A small masked image model, trained from scratch.
Model: 15.2M parameters, 48-pixel images, encoder arch vit, encoder norm layernorm, encoder patch size [8, 8], encoder layers 8, encoder width 384, decoder width 192, decoder layers 2.
Rows from block 3 of the encoder of a small masked image model, named by matrix and row number. Rows with one number belong to one neuron. Each number is 128 + 24 x the weight over its row's rms, rounded and kept within 0 to 255. All counts start at 0. Numbers have three digits each.
After each neuron's rows are labels from the 100 images, of 14848, where the neuron reaches its highest value: "colour at peak" is the nearest of a few named colours to the mean colour under the peak. Only what is clearly more common there than usual is listed. The data: streak pictures of flow and ridge fields. In brackets: how many of the 100, against the usual share in percent.
# fc1: MLP up (encoder.blocks.3.mlp.fc1.weight, 1536x384), inputs 192-383
# fc2: MLP down (encoder.blocks.3.mlp.fc2.weight, 384x1536, transposed), outputs 192-383

fc1.29:150123100123119119118120151166137129126131141143127117142124091135137105141137115133157155157128105122112155155099101122113107126115129163167148101137134102111160124115128139140146112133106122121171137117130115161130088081164121149138109147160115147136152142132113135067106115139141128108145112142158129129132168142120167105095167151102140166128154139109144148136116107161123119118138167108153144159121115151129121163112136141082127124159163127150133098116147119131126120110179132117135154090142155088135108146148105109148128152144163126146162133110117084122109134115102113089
fc2.29:118151091140145141122112127109144141110158120114095117106139157122135113125123123112157111140118141162152154146117117150108135100108099144160116146137137124170152111137102134135105116141151115086134142080129100125086145137088097098126167077110160171111131150087159120116114162154167154124128132130110104163089124139123141154176153098137102149139122132128131111075135070121145115139159151137120133151177133160164118098100123074133138173109135174142161087157128138147126104130095146132170127100143122086099109127138118137141118126103122162168163099137131126164110142116107113145
colour at peak: black (27 vs 1.8)

fc1.30:108170167161124128152116089159122128105125080120079118105123135119103110146223152097152116141125120115118155109089132123104155144130109142126123115149104102138121096124139169154163108126100156127134108166151085128133093120138109134158126142126116155141157120146105146107175140156106125142121151127138095111110123143151134123116147126088098102136110108114176141128160111133063113062153156119177114087108119149137137107116150137094166151099200142132167115116115082128118104165191081125144183126130121149148080137130114107139107156132150123123139111133123116094092116155104123114
fc2.30:096103138146128123129108135074159105111105166116147144139190150104121127150122106110094167125124093124155126149133111128114121074139118136179113131115123105163171130129123125120166097108158118128114160112129111101122150123120129147169138118083127111113135139100124096069083101120156103119148087153139109123112102125160145109175142143145136123099114128110127122086113111173163133158099192146069147122138174151172102135158082134153125105162123126107141127122116129177141134121128166121154134135113126094122103101150133142160160087168113112137146128154107165169155163125131122144
colour at peak: black (51 vs 1.8)

fc1.417:105151158098117148123155090125127117159112141120145115122131094113128133125162136098165149102121123148157134128132143117170145073133145163106137118173157114133152109209111147115156132142093115131104148156150099111111118098096132158152134079136147163138120181101160165104143134106191116162157092087095095143136115110157137110123138120099089147122130113105152114150170134162151143175174137051092118084100095127119136117102108145147159111168131126100132179111149084144100147136147165101099150150170140139116119090103101094111167106087130131120160142149104122160063125118087109104
fc2.417:132112170155122102105118146153141100160155147157114153135094137119119099181101132166090136165135148128099109140094146116133090164096123118138101129086143164137130113100112149117117115162118135133133095140151120087139153121124117107107122075141107110066150130173114120133107139139102125083140125125155150115105132169126131147151169141122151107145141125126136154146084129131084127111105138128135113139202139144112124107090127159137105064108134090131098107103162196131118116158124109168134102093111158104142152124151126098134111109122150102104092130120125137125174117153165138150
colour at peak: white (39 vs 1.5)

fc1.101:126121071130132113109122121101135139135093118102145157125123108138159148104154162118110135129126106104151100113089120114159131154107104133118088114148157119126149141153153154101136105130162115111124133110141122123144135078091108118150112152120140109105075122163060123122146115079146135094161121119119123062091142179119116106158152150142136083140118157116140173132113138115150160093131178103151110151160162143103134103130147118122102127112127094118096158148134120159110164143117137120111153146169188113126085117133159124104136123115145105132123124134155127133157177140181122184
fc2.101:165147169149089102105129114168120129123128147151155085145103133130092089133116174143120094094127129167121155161096158130125122149089149141153174177120170124147080163114122093150114107093108101102136128110131139140142103149136140169122118132128130127124132114102108135150105112126080122140137133148139124121158126075129142167161150124143140095132098125124137081108095116142123118136110144140183126144129088143141156157111111129139127155121148111079158096138116100084116061132124118128128074149129109107110123146149103142134135173152125098097158156163086115131085176131119163083
colour at peak: white (28 vs 1.5)

fc1.473:118113140093137114139141148106135101148168161159161152104099133145138117137179098130107134094111105111112125121148116127156140105124130125110128161162163119153150101117142149156070141183103147110152116117114137073130153116093130118125128108079123102143091179146127077158148138095106094090155136111150135142092120139095161126158109161123164122152153097172116129126116082082106130101119131123116086092144167114109091114156136124119157139146108157121141126123110140141145165127156124135129108089141100138111109119128123102111157148125137116134144143125104163120126094105107112130
fc2.473:143122144121119159095144083148084142100102092120085111137135100129132115132105133105150166152138126159128157103124122116168138156133157130128119122086093133146120123162139151130128149117129088104079127134141156158088146137152153133130143109140172129161130129118100168132161127083124151129117114141073123124128098137170071172174147122131092142123152148143149125114125145170110159136114137158165088163173110140098141154151130092111129131101118106124111095105123144149120111167105144110135190171140102119115104146147126117069146144128133144149118128121180092114149161062086132133
colour at peak: white (30 vs 1.5)

fc1.388:141129122111067100114071115106122107133168138156185144135124124200134100162129126130083131172151084134148135128132090113116131128130100115149144157152152093120177166123129128103135117137126147183114154151144155111105124158140118141144150116103145165137152151129112129109155157106118179114156158134122121101111070080058123128146078125098106133143112147123129111172129107163114119081149124168157124131150105126120171122114133143140182147102120112106108107095114114125111131102132149100185133134127153147124130125178131156086102103122152138082147144112121132147096151105140135138
fc2.388:143119111140152101138141141132160119130135150121173157118157183082151180131170147133168173106093112115132139150124090125095116134120154131126132146126127175157146119153156127199161109148129103113119149108144132133151141070103148105139178101119144145107153121148130108167095113131135145157146153160117073133134043084113060088122131123123080094123117102110135135122134108145091128169111167094073115083118130136147161141115120120127089117151158128185129130133111127148141133106134119129110159119116115091107124113114091103140141115153088103102168070103125129140110124131148122135
colour at peak: black (25 vs 1.8)